A small contrastive image-text model, trained from scratch.
Training: muon at rate 0.017, 18200 steps.
Data: trained on drawn branching plants, 36250 training examples.
Rows from block 2 of the text encoder, named by matrix and row number. Rows with one number belong to one attention dimension. Each number is 500 + 40 x the weight over the matrix's rms, rounded and kept within 0 to 999. All counts start at 0. Numbers have three digits each.
# v: attention value (text_encoder.blocks.2.attn.v.weight, 384x384), inputs 192-287
# proj: attention output (text_encoder.blocks.2.attn.proj.weight, 384x384, transposed), outputs 192-287
v.301:532489597468547505560489475473524443487539482466509499524588434450433472369580498416472509497494570500446560513619419357379397525474468513391427580552449516527569481433514487463653520366514556638628408498451513451630459454525552663550524641470472463448243532555476457567537453573366486455
proj.301:514561508455420520436531555535524550492487550527561557547563535467536542517505491437498512497516577391495494397571527589617561502496540492461553463401481453422448524505454497490453451528585480431460495507425459510416490535431448373404470497499491468555573510476514442453464387452539444440
v.302:536440485559473495502465514496480527536424454442550524487483563565486465516556523510508513510546510504466489507442480421450507481525518487476535527492537464525491522457506463490443547477580505546492505463474527541521470558495488474538434481492456520472544537490485488498507501504463529536
proj.302:424536462514532516538517416479468464492577493535402506546556477466511496499467489540476458493465460572524518467532496552525541487614503527510484466539419564506491569538520506501514450528409527494511471543540513456411462414564495536525523432452511489549522511479444545552492514462530512515
v.303:423495435662436478394512692457494630515421538504528535519479624585494506518570505584442421470496431464493456497479568551566446522416563501548519585463468347448489464583460433513490476540556443525364608442415482567505366632491498496528450535498513619531441526468451556437538690585380615528
proj.303:487592570386552538567455404485451443498541505450442496465520437324538483496461539481520528511641489447518447488595509501480566419582474508502447440578518529547525493538529536466516537434437545469421383657519456480431628366454505442491538437511509482535586551521523500670526445460587285459
v.304:499486477589484519515487538465527549498472520507545478516498536546466518490534512551499448512548504507508479497492509465535442519470549492485539522474505494478470465445490460507409506489546511528456563485485517528512450527505473530508471502528502524486499506491495525504517551550506558541
proj.304:512601510465527536504465422534455433491473494461449518528515481443460472532494509477514538493516478513505543513552510495501554461567479515491452505531475502508500544511505500478522500512416518451481392560492544495456560433486514485548502445482503473515528508479525509556504483486529402460
v.305:452465489609511495496445566499528516544508493492507473501439555571502424568471474467528468502492505483485501605484494484543478468444536444514575444459553480494496493480503509486445480629501386472384621492437481518506447534447540439544514493504517500504612441441535517464523553517512442593
proj.305:513508530374499543489583438542509550416574540591553457478524418432566541473485509470490563505453481510506487392486514605462505532558494464488470542504485577499430472517508454512513505453414545522614451513543522448450558452560458588430552517493465444494350501603402520491416421456535588434
v.306:480482445476498553485475480520520517498510460537428541471575482508564518566416470533493540508446506546499502489458539544516604478592485493604462453528504566530476568520585469480437452527508482419539501555584511501386640434456477483437523482402488386506597523569500539542436510387495508535
proj.306:506434495581489470515480547465463420540480471480458423527459507576472509504538519517542427468449484556499447567443492442447435516464506494545498557494514492485502464516509467494478512488572521562527546492491540474622429577490526551610501486532560584515502505472488469439569581554408516570
v.307:493483487493464446561496516479520490522481496495506477487479511506482491477551506516538436472488520519492471529454508494476493516440479510462520526499501464463498476514489519506459547485536486565569449485495513502546472571538500526545455474491505540462550472457505459436571483537400542523
proj.307:497512483525528517506533489531514529491554494536512535529481505489507495485464504483488578557456423505497575480504497527552504452525495516509498469526492509557529536519503461478526489560446489498483564462480506509449457460519508432428566517467472441523500487486463585525445498511525500498
v.308:417456421615435573460526568504439492604449587573490458530377580594520497586406508594508434486458439513552375552399631562641523509522561475545613447400597433451396474458484545520349492608533463402470626447463469605424553570493460407509507400483529541530689470494513497390536597468594524514
proj.308:525493466557587454493499442504473396477559453489417463474482464476485476526516507503488544510488495586486525569501447446413516420561453556512437533648437573553487498494556505520547508471392493520520394515581589475517510412555538501583537485481500495487460514475446585594498580515477427532
v.309:505498502484499500500495508506519557480476498492503538492516503510520525527528487512494529516480501513496523506508476539527537520522502503557476490500475499516511537525502494508543490506465465473458475558532453478470533473484510472485494480452487495499530516499487536498468505455537508491
proj.309:472473498512473500552491533494503524496505517520507461474477499517516489484500508528505476513501492487482486545486517490480473517468509451503503490504549491530537489531494502494516530502534497508521549475489441498547485502474535574504473492533497529482502494514498486475516508544462515530
v.310:399450430531490562518515473601478649516583511472416521516518467542616550601426485515474521501448523529526522460462569607556519446553510502466474458491427549470455646476526433483440447606489471438495549504582560436403599474560444505469542543441537435530602487569456551434473468377680491491
proj.310:547427515586522521493384544450477444518450399376460433482453498556485489542544527485587432464613557506493435585444478402486432516447502457525567587513577451455502437474473502490476524492540461637479411492497606502617502560418570462531471532627573613500416501477542418443560610627413546557
v.311:532568502589486502494460544485501537448550515484508531568508547561447514538475491539501470526476545524471517488631485512601385534478551497579497532514464445497572548528464470450552359528533435516393568478446530476452326557494512443461452624487598503553469501499494604532532525568429410506
proj.311:528543570354487553489554478508499537470481545482486483441538430434589512427464546411493546500550551447515410432487501511492519534484418472434480490497578505432457466498516495491466578372518608422550394597519464544550578468492485496495478401480470560500480544555545377558494485480513487428
v.312:520504520478530491511517455522491485493505485488502508487507488464493480476517508478496533498518474477482523485495491483440502514522484509471474516524503510511507489502498469496531538477496548536541477500521501491526505486490488529500496523502470499482451497519513458532482469499491512455
proj.312:485500476515467489475503524494520483515473514509507508530506528520497505512493484522490470490467524523506493476497499514502507509492510505508507489488472497472482514495493521522490472524526473500484535487508505513472475520508473494502494494484509497510499502483492499479513508482489522509
v.313:469480472533497461527417574473533482560575473508448478471457496530526458548444476475545457501479543535536474585480518563549531521421503482501530446492521496533515494421539552495471458554475391431445548510519430495513469505484542455471487453545531480525682469450535530446551456501465395593
proj.313:516475535464515502515584461501522619440567520595579467457499442485544524432496505482477525529457450442475552439490523545549436500512523460501500506501498538551528489481474491467505503530480485543536525460471503468524491507500517581423570614515464429475437495618423519521382458517508577438
v.314:453457456517516552474539563535500496503489504579535548535514524520519547511449530544488474496446462542520498429519508547580490520528516530576545466476441500473487489559494520506443468570469497503434550505528569532449557533520457477472564538526555499561492505486502536493412583429616509449
proj.314:572490587497490521496396484484458339500509435423441487456460471475528465526485518451545497488642583462470504571550473408457504479503458510471539518569498473489477501473538495503490574440539558502505367575508501505576578499456537361589477461554547592496542493472554482504571519572443391487
v.315:445454488536496497524463550470492527548497513524496527502434536538497489548474459507493516504506487507512496566459499541549505524468502507547549476465506487521469492464486482490481512560479427494456580511476453523488489507441532483512516495484488506467596474495503509443517537478548500552
proj.315:492489504481495507544534487513495541451523511534500470493506483479548504481505510502516515516462493463494500478495505498477494496506507464495509522556511553514506499521493481514502490477495514510507482473504478476510479491524481532457492494510494516510462502517486520505473477513516549499
v.316:558543562433565478519504424518525503428551504478512507518540442424457462436504529459485554494533491498465561405612456420415453457529479518472446559543436526485562525524542464465600482465495534572535499480490476469582430463522552567473509577501518459484299495526511474586492480585462459430
proj.316:539554528459444512417549554516538503487403536463563523536517502469533551475534501417508411468573562429481437458538490486533459515474526513474569480391532432413474479490475495518467519456599514424450433558479506528532505564416455415484435497535504496515498504501556400435500437443491504453
v.317:549564532410528507527489505507514480467522468472453549515553456459472471445557472473486519524511466463449554482519425486445492518506458550496426528531469489516567539486489491484586539467505518560537426515508511456478522472481558499483478572497492449484452488549541472535491428484417459475
proj.317:485483523481460525481520539520523612504484571559561492462505502553565519479503509515496506497477500442518475486428529557560464541397499447494510461460502529468479486498471483519459475529603504486519634461461456508493430539510467549436483470504498533521475502511463480465470472507498617472
v.318:466514444576513473546407537484538473554471503418435475510477503526505454565493463479542469519447556490494526560560467510540497407476503512614471534530539424523519489492479533545486445518433457506479472557485459517467508551475557389518435470533526480484665476435508567470586470533414432573
proj.318:493440427466503445518608478490532645460536611541510510438534448557578509510510489502407551512338361557513486477392582544500518596560454481420504510437489557555506496474527481467467515484460523549649615474528437471514451495572510708460568474442443517438397505593388534495439540505558612460
v.319:589516475491417548471548478461502504425434494493519520497653505488538585435596480573499453485541499506456454411478507457502518513525531559526366548535477512473510554610490524513463520408569566487605359493550595495446520494564423515457487541481494537504463594500432533519483487520448536468
proj.319:479493488615515442576381550471456445585484488449467558475442542569433429498515499536525498512558448510560522643501521447548505466494454513494474449532504456620597490572544511423510552581445464532418584499518494472538465473489576517524472437480519534482622491417519521574573639527502440571
v.320:419534453504503492514513429443566522447508491500492565506526530513525428449584461529480523496484458543495551509466517509499441518524503515503414502539474538539543479474552572523554489546517482515534559499574478526503484475500481528494506392506525494501478509450508507464536509500505428532
proj.320:556471619529461488405571480503538444524590578464419447528490446537425561483562481452493493531528509461462484479475597437538510500461437467454485523543498507638488596549447501398460415457508577542506414503528532425502478558532555499481504503447488482518463550510575526513435522515479484565
v.321:435520482482511484523504468442486473465497506503498545505514544499524424471510485544476520495523457499477527509497512490479460499489526498487446479486478512516507415471527536531531491575501520515507494546539491522514500475464499500496496454487534509513486447472499481440544497542543446461
proj.321:549485559497496520410531529553550447483579535477423482539465505473476499518524491461484428493466604465445523495481534524524518479489467470416491501540497499549533579501443523439482472438507523512461477535496487449545507535498459517495493525485455469501468548482462521520424464496477515514
v.322:567476479505503564444494530551532560537513460492451458497510435520448576532484537443510483525469580569465525509464535478516510508492478458461519506538527493525517627567512499444463510453453451494501478444452508453468545529582491531485524571501458429496543597494490554593466460373476505584
proj.322:461500500526518503521490449450433601488499476502554512427538516505554507495521496525525522495529414488568439529534456460517481500504476510616479571533523503496502468506505440556496489526472497476555488517512473494475495493518530471475454426531598483520549427529531536516552556543524514499
v.323:503485477543432451541546445497502503454476558552539517464505633497504456504606489519498579487478492488536458519536474457506509436516526458477444576470464459552493451456483568523504484468540606515554512434531494550480413524477417504467466443480454521602477503463497504531528521611463620456
proj.323:484553497473471498570511490487509499538552501419500492517515486521467507458422543506473385529497478539435555521485441502517526538523510557514498405462489580506503464455526504494516563478457509501424534509557526454466489465560504476576596581487448550406515588457542513443510505491511422508
v.324:479514462518472444478522460483587536454549514507465519490527557516538439505538461511486546513478530559491528527476477455484527461539536464494422518547496497580509482462499549509534429521495534509520478495531509542465477475543435497463531433475469494561490520437529530508539468510475503508
proj.324:516515585508467504444569486482521466509554524441475530563501488479415483509483493512492402527485538468475579507493534553502545522542444498451523486531520484558550524463502488477466511509502531568428540494526467484530510510524476496530528538484500502503484574539508515496482522489528500499
v.325:506464511483513530468497519534472477545501474474492478523513462506489539525439524489522466493523500474452539488469538507500477554470482506463526459485513502455459491579516444501468524489469443518456430521481540485516555488504537471485514526525523495464520474530526477448479496450504450497
proj.325:509466456477543510497461486494501475460471499524543497512474456446513465524534467498512573499486492474533526496525509526511514492487521499523531537501465423443545514503476469490490443496521506454513515517468469552502569513454493534501487494520509476515476446513450490543470478480456526499
v.326:535437615434538523489507514587441441556404548449445485503382466518506573566450548528473539531533479414422530485528550487503525551452485519434477438439543478466442340550430381493449492452492586382493412609425564454544442499484467416478476613511560557468567424616530520460485573520541386434
proj.326:464463430441634492583394589439455401418433387516544524432504493546539463539466440633387590510420428491552438476514390482561557482513560580592563528469490482432473469456562467554490378433503390467431384563421481443466504460521516524671403471588474388501590478457389568583459383469452437506
v.327:472487577505500529440531529467452456500481486522503532495523512471486488465517513504495494555528460394487525437475565517528429501456491509481502437501523547455535428499530516520475566531527515495475525476514566505549510503459521494457510495512523532506528493526520436441549519533578421498
proj.327:527461451497572516487513495572520474496528543506470498476494485520522554516563498533445518484389595509492488521513514445585557444493511483508473582513512458536485534544445502434515402444476488465516453608466497471445571544509525493486459481490492476503549506445486548530447451507429566545
v.328:463520465538464465482559483431527496460547478502460512497546539492503463477559470531503508512488485560512512541499504500513469520580547487574448526553446481528542524442533586516512517543497463577528506426560484550505534497519495535461496422501468417527481539449498479536532494505464521529
proj.328:529509574528472514448546450545567478480609582439438509487487469524459528467482510455521384560480630517468534497495536425548550499454470442426484486552505490539492526532485525459524505506527593569522539481589538475503479536531474515469528510446460560529472560516513520464521589498535430520
v.329:452525423517511516505467489489512533471503453495503510483516511478525443484497469511482492494468541622533462529501465515507499485551495561526507517551494489537556637483500547467515502493473461563503545444514418542499492498534516540530491495453465434478468566436445501579509460477490564542
proj.329:460568567575430525495538480496506545535538539480486460465489491518521507515482495513524528481532605516479492486491539418443501504409475460477483428463530557549434507511539537531520532476506504514517533446506588522551360511517507483481532467453538567565537531477579475469596553507518424526
v.330:508546455541534513551508522475475536491517439459558502469503444473527474446501457503505475473491432578554463503505465582498491496565507582622531522499508528474561611511539512476570521530489390558464638473557420527508574511478569536530462505509477471418431576537471462540482450492496484511
proj.330:535530526562447485498480505539513500515496507628458493547469539491534538518507504486520595509516561546483462544436554446386462528417486475495467424442523488542440468537523549502447548486538582560416458413526562515557454491468506568482522460444525624597476472479487396467577599545555533519
v.331:570397500466505531448509537540463533573491517484477480511490478518472605556481541449493474490473571515447491502497509479513555516486466491469605468461563483490405592612511406495475489452457503479432479505424491460480515550552515462472513587502478453487531549532523520536451505421436576521
proj.331:451557377462484483613438524435407555451372513538609481495550499499576438492454493517515599468565281502549492519526447534482492475453539537552540508470502505397495421488551467586526517563449489466468553500482468525474477446437529440449475437499548516485501402481486448501561480456551460427
v.332:552473543524487480476506482525509487514491527504507461513445503501459537558504544478533517535501532463500495493526480477476534506505503452422521517484539462484466467548449497504462476444475544443524463468466529496479464505543455488464498504522471527500509509548498532520498498526475549468
proj.332:465494417475536504593482530477450549504484459457542531448546490526520489476477522517476465465496427546495449521528458512518535490543550553526484489493484517463495459474549470548504532521502499518470521495486461500472499463518498473518525519525532463453541481480548531508518504453496513468
v.333:584448518440512493480544544613506507592460532473509471512436515579502607574452531459514485484545563444434515509496497450515592542505480444402590471435550480519390470602431425477409465421531599443483311528409579485473539541507419407463527537550504488519548501523541522526436551465494541489
proj.333:454513319449579491588440530412459544470363440486557553530513495405534465468464492557508527470475292455546471521592483600536508489576573633546473505548479465431553413458531439582502534512437391501439524506467442509471499456418570469644489498525563467434497429481447515510483443407595512458
v.334:447620492571475487583422477418534457439544468500508473467457475446491450467533459540449513485474462549474469541561491547444453483584465562598462604509458479487576502431457613466577511518455433519622660530535378492472540497464559573556459467487511507410444494510427547493553440589493502502
proj.334:497476546599450458397558595548507533567562440530415526420605536587423581501544519457514404521635607533513505520465473414412456523423443372455510499495526568607415551583516536537447522537571505463472453510585500594538486470511496470450580492525503478641414500471555520473497594525465486557
v.335:508484482570469467449546569500500575468504504513470548478534609545496486508580516481483522479496550548577500507507525446536526476553522452468537518546481503566529517508537577528465551534547541561501482434493486561476455525524435516414509446486442473607515520455522485519564520501496605528
proj.335:543548571442496548595546479513504494541507578406504522514469477508450508463506534479467440497472523482473471552476503438554484508584474489473434465449484504554541396536501474499544530503453508531574589497536512508492481522543493414515543548456528581435501556487548484413487482508592407481
v.336:488525524469495507520481467485492441483473505521488510498426490469498505504520487527465531488504453470484524491532529539499478520537465511527471522498502495477533443487471506491519489493493499469547560532531520450513487509457508487511451496507526548475524488533467533496511530545502482480
proj.336:462444471547533478469495535502512540511553468452472489446524491569525533489527502478500473542558567552496444465517518487510495504528499460493499549498522530549450563518496499524425467502547485495514418531507498470516496512539508540478500507532484430531547477465511568542475509476415525553
v.337:497509475546473477484531469484542523460519511521509512493499562512492476521557505473466528506486504536497518514502489487486494454487520473452468533500481512543516473462509554517506499508514548502539512498513500524487455468522462516471498459495467504568496511480507518518518488526474523513
proj.337:515518514478504500489524519490505499522531516455506516502510469505465518486506515496503448507485523486470516531489510516518502498523473490481497524515524514543547518503502487482506537495480512536491513487520489508494471513513513464506526538477515489468511540511529521485477517516536506496
v.338:530437574500448485454539507549473472512458542517481491518450524492457544553516545515495528552560510425481481497498558450504480497492494461401458500478545469471497460502477474503481490466550569487513440475504579497533484512516455472410530497530480580516562487529521505493533513516534516481
proj.338:489464414500589546591454477470468539463551461444525535410525500531549504490526502516427407517477459543508489546530443488557562461467543579531489550508468504510482483495502469501516441507506459478533481650447512497450527466545573501522511522524504429448568478436491619523482486463436535502
v.339:558440472464494527476526541586483527563494540485508486509492499534482533527461559451541517512500584498482491528509500448502540489494479443470519480476541500550447523579485433497467462474525537475462365516443536507462500506548441480484549490488476512564535517514580519502480484423460519486
proj.339:461570434461551492520448512409453536467446446482548529512522493435580415484440493549485447461433385450516551481540459595479506476535518580548529467507479487443529470483507479538515522474490483483445592537476467499437498471471531479576501520505537497459488469507485490513485486515558486495
v.340:507541493544473473537514473473502507451513503516503495473480509472521468485553457527474532482524445526544488480522487512478486466540495535578503556495476506500544528457492573489500511492500511546544589498534478525485482495486520529502426480501478471507473499503457516494508495587501545489
proj.340:476504528517461487498544459515548528527462487537479519498517464584456533505474508489543486521567589548461490513461498476466466530469492487481443428469534529518462483543527568505499533561500536477473507463529460489479472478532486526483581538486525558534505543475544502465527552502489467515
v.341:530506491481541533541443544533484506542509480469518487476502447497542499482441504467516454457489507500523477495517449493489536516547491542540547481477515478485469541523487416488523490510471436479454483542474438468481532520509536502592513570490515469449502503512493525517450480465461520510
proj.341:488532491484453446524493506472497505510391458567526477547491544476527474529478509476536568504518454501525511503481497526435437507495502496568525452434534506438439452463536512543497564520514491506461532377485531518544472490436503510485513447521498573526429478532456432495538564542523478488
v.342:541506543490484529510483560543500452513469526531491478504384486469490559539487522493510504490523507438492504501543505475502532528472486514454534501439542459458425472535430440469459471426473528452516487563455549479516476499468469471527469561526512563486517508563508508497465520519501495461
proj.342:420489407541552493534439526508451567503460386463578530408553518542584489473481507528501536461527436548515455460518421556496490521472560521552504561481502533461485506435545511574520516514447468486456481544475474494479513453500513516551503483561490455483515447468488554530522503459472499484
v.343:544463518480501496507496504561471514545490542490521488495478487503495549541476532468517517498516509461484496493534469481513557491519489493449549497475549485479434462572479451489453472461515573466495465509438476478485504515493484480508517524522511525504538480537536513505514542498490570465
proj.343:464512430488542497576455531473449517495453461558580525480552518463563490487467502501478507479494402514512497510521432519449492515507566548547504472435501505448485449453544502550527546520426463498496539474490488531455503451501541490544495515522527467456532471472513492508527456447504480473
v.344:478516474530517465487524491483487538516533473496505520496538500510517477490471483488526445478504470546547512492477476527493485498524530520533562476494489547479512539468553523513522538540501434555458516474497482512509511497515552542518531478490489492485469520491486449482505448475493513532
proj.344:534547519449437514492530494511504452523455552539501463563463535442406505516522531471528521510480511485490501537514522476471503468493476485476478470476517492494541471544489495468538539526481536498524577411505509550510515509444489500472491497483510568519457504515514430464507512497568524479
v.345:512510525513518498527461510509503515515510483505514479470496458465498529495496501484503494498481469488526492486493492539503509490492487560527545517504518511467521522504502482494470534489471480501499548485523474477479529491487548516514470526505518508458504520543468511500491487516473508513
proj.345:492493497490472481499512493526493517513462470536519500510521519512493540521505503498517557483549534522520490526489478483468472499474501499527481479451509513486472476500504538511498507495491488496504487442493495521494494506484487527468504497520523524535525482501511489493516508494492518519
v.346:467510441484507563444485445510588498478520451486388534540523521544483509500539522501488502509474540598443548606457590468563419570422511426431322459605462528574538543551553506492529463538458462515537460492547533470508578480560476508413567487528486478619534517399549524580557464409520376593
proj.346:580435583503602528400517423522517431433634527468373517492481485386474510549586504565489376521461587396527541424486524495624620502492417431529555639673524461603508673514367433414479379406542541473473476657488511441516550546522457494400403478454548384514486558579541609524375548562488512526
v.347:540499480529490497487498493512509516508513486493479493512480498506466510520524498493505495510497500548494496488497502494502518488519514495482511524499505494490515565515488528472514489488486511510506514449493479498488503525531483520497503510502467505499513546497481523555487497489465552514
proj.347:484502503502490502532519471482487546522503476486529507459531497543483515497496518491507523512527496530507476542487478478502487500480502505527480470523512530525476453507522501523503531527498514471524495503531481517488487470524504477476528498501529507509538485484536510485555535505508474487
v.348:478519520490502511506505521471491471480495493500501524510522532465493495473510496501480503483481502483499525483511513526524488497475491513514486479516491512501527436495529541503490531544501509499503522519507517506510480489474515494483499506514534496518505465489488467443545520519541456497
proj.348:514485500499511500489513501522500465485518526472451494495488476510513509533534518496502509487495542478483499484483536496533500476470476458498495534507500475532497538535455495456503455482504499507489478540484497471494530537494497494520482504483479490503498520493488515519444484498478510511
v.349:529496490507501498502507491507513494477436514520468518514475530493484499513530498527470515503512520514470506493511502507496507496533485453515462533523494455517507511507470519494480496468511565525548478468513501513496487533505471490504464521496474502488508505503499509569492548499488533496
proj.349:453493466548517511533506496473485523488556487465536496422516470560506514473490500520484468528511504546510469515505476481527528507495537515515485500515504546536465495495522478509492459503494480477489451558507522475480492482555529479512526467515521475492528519462528582507528500466452476514
v.350:518521479491507475576487520521477446506487531500506504473451516528537458503502478492479531442482467481493471525528434518486519473509502541523518510445518482522491455489470477504529474498513586478518525572488427516483476483461478467558467511535549529517478444514475508478517535540505601423
proj.350:462540489506426459510482546466514510505454471532538494552500508458496485522414512492536517514520448504481537494511492544443448535509521502517521415450474535481506499463533503548518601502486455482454536458488518520558466452516472505496547517502457525488468509488481462489519466497521491483
v.351:459510488482508524482522549484443489516471511504514505483538479474518501460475498481504478462492478511540481516501509512520474490492487526536555456470486523483520524483539481505505544554509448536453498491513482493529525507478551508531530536506538483505474474485498435453515491479520485496
proj.351:548524513519476515525490493525508453486451538570472476539457529472548490505506503496509556496439535466495499505517537487485475498479492476488509508469501473483513485521478529481513491483480486481505526471493526514505487503442487506487478484460462547525476494507470442487502476517534483504
v.352:490504568497478531491518487447543422480451530485522482519480514501484515513470523551439498551548482429423539446501555542467453569365495497392455446535485503491497392554522468497454518536528585429542437520510574461520493430464499445478483515505560589456579478562561511414534546508655445486
proj.352:489408456515588472512430493520492524418543471389477541438501420565454541558600453470445440548528566515524553477508484495580542491541534518531447574524470440547602623490453454465512350425489476534522477704443466394499629550551559535568454451546434390471397528462447632553437489480392574557
v.353:513525537536529500572478516477456409543493521505537478482435454458495515496536470509507518458517449480545486525543452556477520483525466590530576535446532457428500494440408498497504507483488503507548579519503385481480555522446568513610436541527539514462481492554452485461496508565471605424
proj.353:443540377534449446532495534475520546527497424514529482499542530494512486518472502420516590526528501565497465564504493430405393511488555513509501391395468543522424465496567554571524581480531475508453545443515545574530508446522504532480568514532457544515517465452478472453566523484461461502
v.354:486534456525517509468497480480507532478514425491514508489570491503513483460517503493477470481471511567551512474480490515508499516537503519584498505567463526538546607491538523487521506507508430572481531456545477512476518490515556538518478492485462415475463559467473490563492467456499455579
proj.354:541506573565482491493529461487507473497528563500436455499464487516444523499501476512515515528493520486526490503499547418490523496504465430467474511516526503526476506553502519455523447545485541472503448446523538500509486566492487504417503479467536567568521516533535447519539512506517489508
v.355:481561472551499480521493459479532542469585437484503510476549530473499469464519475471483512472457488577573514530495485512505506457504527533552507543528491535535549586450546607508527503538502437532491559506528440519451511491559502546508506478440468448510464553452456526538494441499460535565
proj.355:539528574515417490428551482550523515557552547425427495550510485505479525523468497493573493518494566494497538463491556496488500491461459450477497477550550523526488481539485521471435553499502575516542519389503528507539478499476463508526532488464506546541461537549526435473531548559567541520
v.356:478481499485497504459532511480443496499508485510500532519540516518485500494474491522492481507517486476497507483463531508515462544475516513497512448494497511486496481499548496526478544521518468525449467466501518506533531484485524498481523465505514489537481480492498429451513511468533459497
proj.356:548505502478487521490505476522514439480460571534477488526441503456518483507526499492483512476436520461483521501513505481527550472470496482479510557503473446479550509505473505456536456522460496501517522543480490475479523522458496493493466512491477507497463522488468498506476434500489500507
v.357:510495512516497479490518504499507533521550482496508463504523476516486512511485517492522481516491486500502497496482521507498494513470530493484512497485524529485497489497521492515494508524486476494482520512493533498513533486531503501464516480493497491513505513518507499458493451508470501499
proj.357:521506535434487487465515489519504489489458505497492517546493512473460482516506502487510481484508470485509514486479514524499503484521479500484515506501497459488521485508482507497501523499500524536532544468494464519509497516460482515493486532509511514490491489547480479479492515505515540492
v.358:554462555513505508487506535544476542558483461513465491523462487521456568554460550487506498549527550460462515468498520499511509547502511487416554465498531481453463544571504450471416518434518533488458483460440573480493535515521470449472521515545460517488550517550511521548460506483462516522
proj.358:475488420431565533583508502499435563477413481516537525455527489493525537516502481488475490494488388561529454531467410547545573456480585568569446551490502489468461470533531490537464479546447530512485555548483420502459501477470557479520490493497566467456573485469519529489519465462437490433
v.359:502494440499508487456514461515537515489494495489485536506531549553528488514503509506486525503478548539430529508495471456497533535505536439504427491532455516573469524539504500494538435498536536521494416491505527529479514497571428476465521453491463489535516492455538530560479525431472498519
proj.359:511494528507524504509520509474496468480543529426513488516460451465457475459462479552519414519451443484519525472502527519537562506522494536495512500564497514510531513474497506490478464511475526489495490530502513492478526483526519491531490481461540479481465540527529535512484521505517506498
v.360:513480492505482465523493503492502525497508505498520510491473518498511484531494489498512517489519492495532492526520448488489518452532495529477542513466503482472487508512479495505516487475487524504494530489475466497494487498480491508551487475515495540524479470507490518510494478514469570465
proj.360:488533504488468493522463516510503475539464463525544506521531496468480499491463527474500499530527481543463496513458463506467469532506512512493498451461512521483486444468552485506535574526495493488502499450527514522514469462482495490532526521504473520484497504475537434462531502486511481490
v.361:533510482534466488508507417510508484444450514530483525487474579475495467533570472544472581510507479543482471507530516481460496443584499451526416581550468420564520536456453569488544480456524572532569522422533496547471481551523460520503438456501433525505490507486478542614522554561485556502
proj.361:472530456600518508492522500475519538520610485424510495396511445615475539432466511528514423544514560586481469539561454428516554500496553500490499432544476579564441471499538506534439491519544494493450450570582538479473469479607469495506587486491529508507488553442549573485543508473445430496
v.362:510459495548463502459532472508532478468516480531457496497538544511464525523539508513480534551500534554463510524507556483502466485512530443485434530533484466530511501505529534493494513486500484530534487484497578504500534511541493516461501449503431460516531546474498523540544511511495469542
proj.362:493508523499561540435537477492504536480549515457480522425507447558513505459524487512492426516505551488474471504497491488577538478529467475497458531569549517580519553514473479505491425503520493510520458614537456460486463525542477477484476478506532471506519523501551594503447523522489502516
v.363:495568485518467469576468483441533464458566501497528474478445475483514441476539471513532508450519458521536459532543466493493494450514506560517485544474486522479522469445504564520549464499472513462528610548540406521485479498485495499510492460505534540520467501491480520446510463604489564454
proj.363:509500547499433468455509483529526508568515473486464512558528540484438506496484529447536508534542549502468523475478515517442439542483476477456491410501486501484506487552500580509503605508566539570491511414492507492554476493487438519444562552501458504539499494515499438467508565512501485517
v.364:477482504487526509503513482494485477505489482502504541492536510520545498482463486545456524495524454482498497486469504526489493582470519504522471452513475529497475462492539432532492508543505478506484476537525556507533515466442512484514493494489540527514513454498536469465498520503532422510
proj.364:530503510525498490472493528505541442466518506506479490565449514451471462500507473519516485523469551478493568449518531556534515509524498499431508542541500450483526552490447532460481417456509483538518458558504546478507520509495518510482463480471485477520497536510435534506453440506475515543
v.365:531512432533541534520492521505507464500500482493476492484512507485512487469508476497452510465495482546510495527515485503516515484548480518534509516481468478517523558499493543475521522501503485532550507487508487493479536539506517520549470543531496468490477529471466508530503511472490568526
proj.365:504505508576457502500493516450502562493523493534534465484504490530538513503496504493521515530534539503512457513518529445471424496424479455552511438513485581523459451517524502548521522489472532452492473442510563512552458474495499491476521452474519537538500486496536491485547509534534482513
v.366:462517492478501512515507526498456449498482546498527523495490531469515473487503499509506506462510501475512495524533492478517490479494488507524518498453504479486506446496495504520528504525510517503493481527503469511528462518461508493526507500516547533520481434504510452430535528540532509446
proj.366:527512489507496516520476532504519480496484521514490487514483500491556487497498518465474505486482526493460518494501521503479472508502500485490517467479487497498498508500492506489508523462508481499466512516489524498507501490484485513532512534477433503477482520459488481499471464504504456485
v.367:500506570497493484520466462514509464489517545519505484490450472491479471554508526486532527532518482455466499510514464475483472504478487506472476519487510498488475451505416502514515456432470537435541504524486492470514447496486468495497493492477503588471540475548519557484481494555526508452
proj.367:435452435479516494506487526497495568530549428452513527457573499552502521518538515496471500503534496549497487485484453530527506525504518541523510575473509493519495536439529470549444530510521485523488459531482478479478529477535514535515506520562500417479521460481512546514477517455470534484
v.368:505459510545499481511512541529464533536505515511515493487511525547514501529492512475508494487473530482515488477500469495491538445505531503482559490437512534504475514502510502523447481518532506529470484486467467522477496508496502508443501507499490476542506512494506487474477468534470513493
proj.368:508558495443472479542479523473477479524378524545522530568486504444518488508450512482525513466465432505505506519493536503489500516527528514496498449425508475446542423509541536508532579527463522477500587450492475499469470501449471446520512509468504577454482490516484427462509506475533502449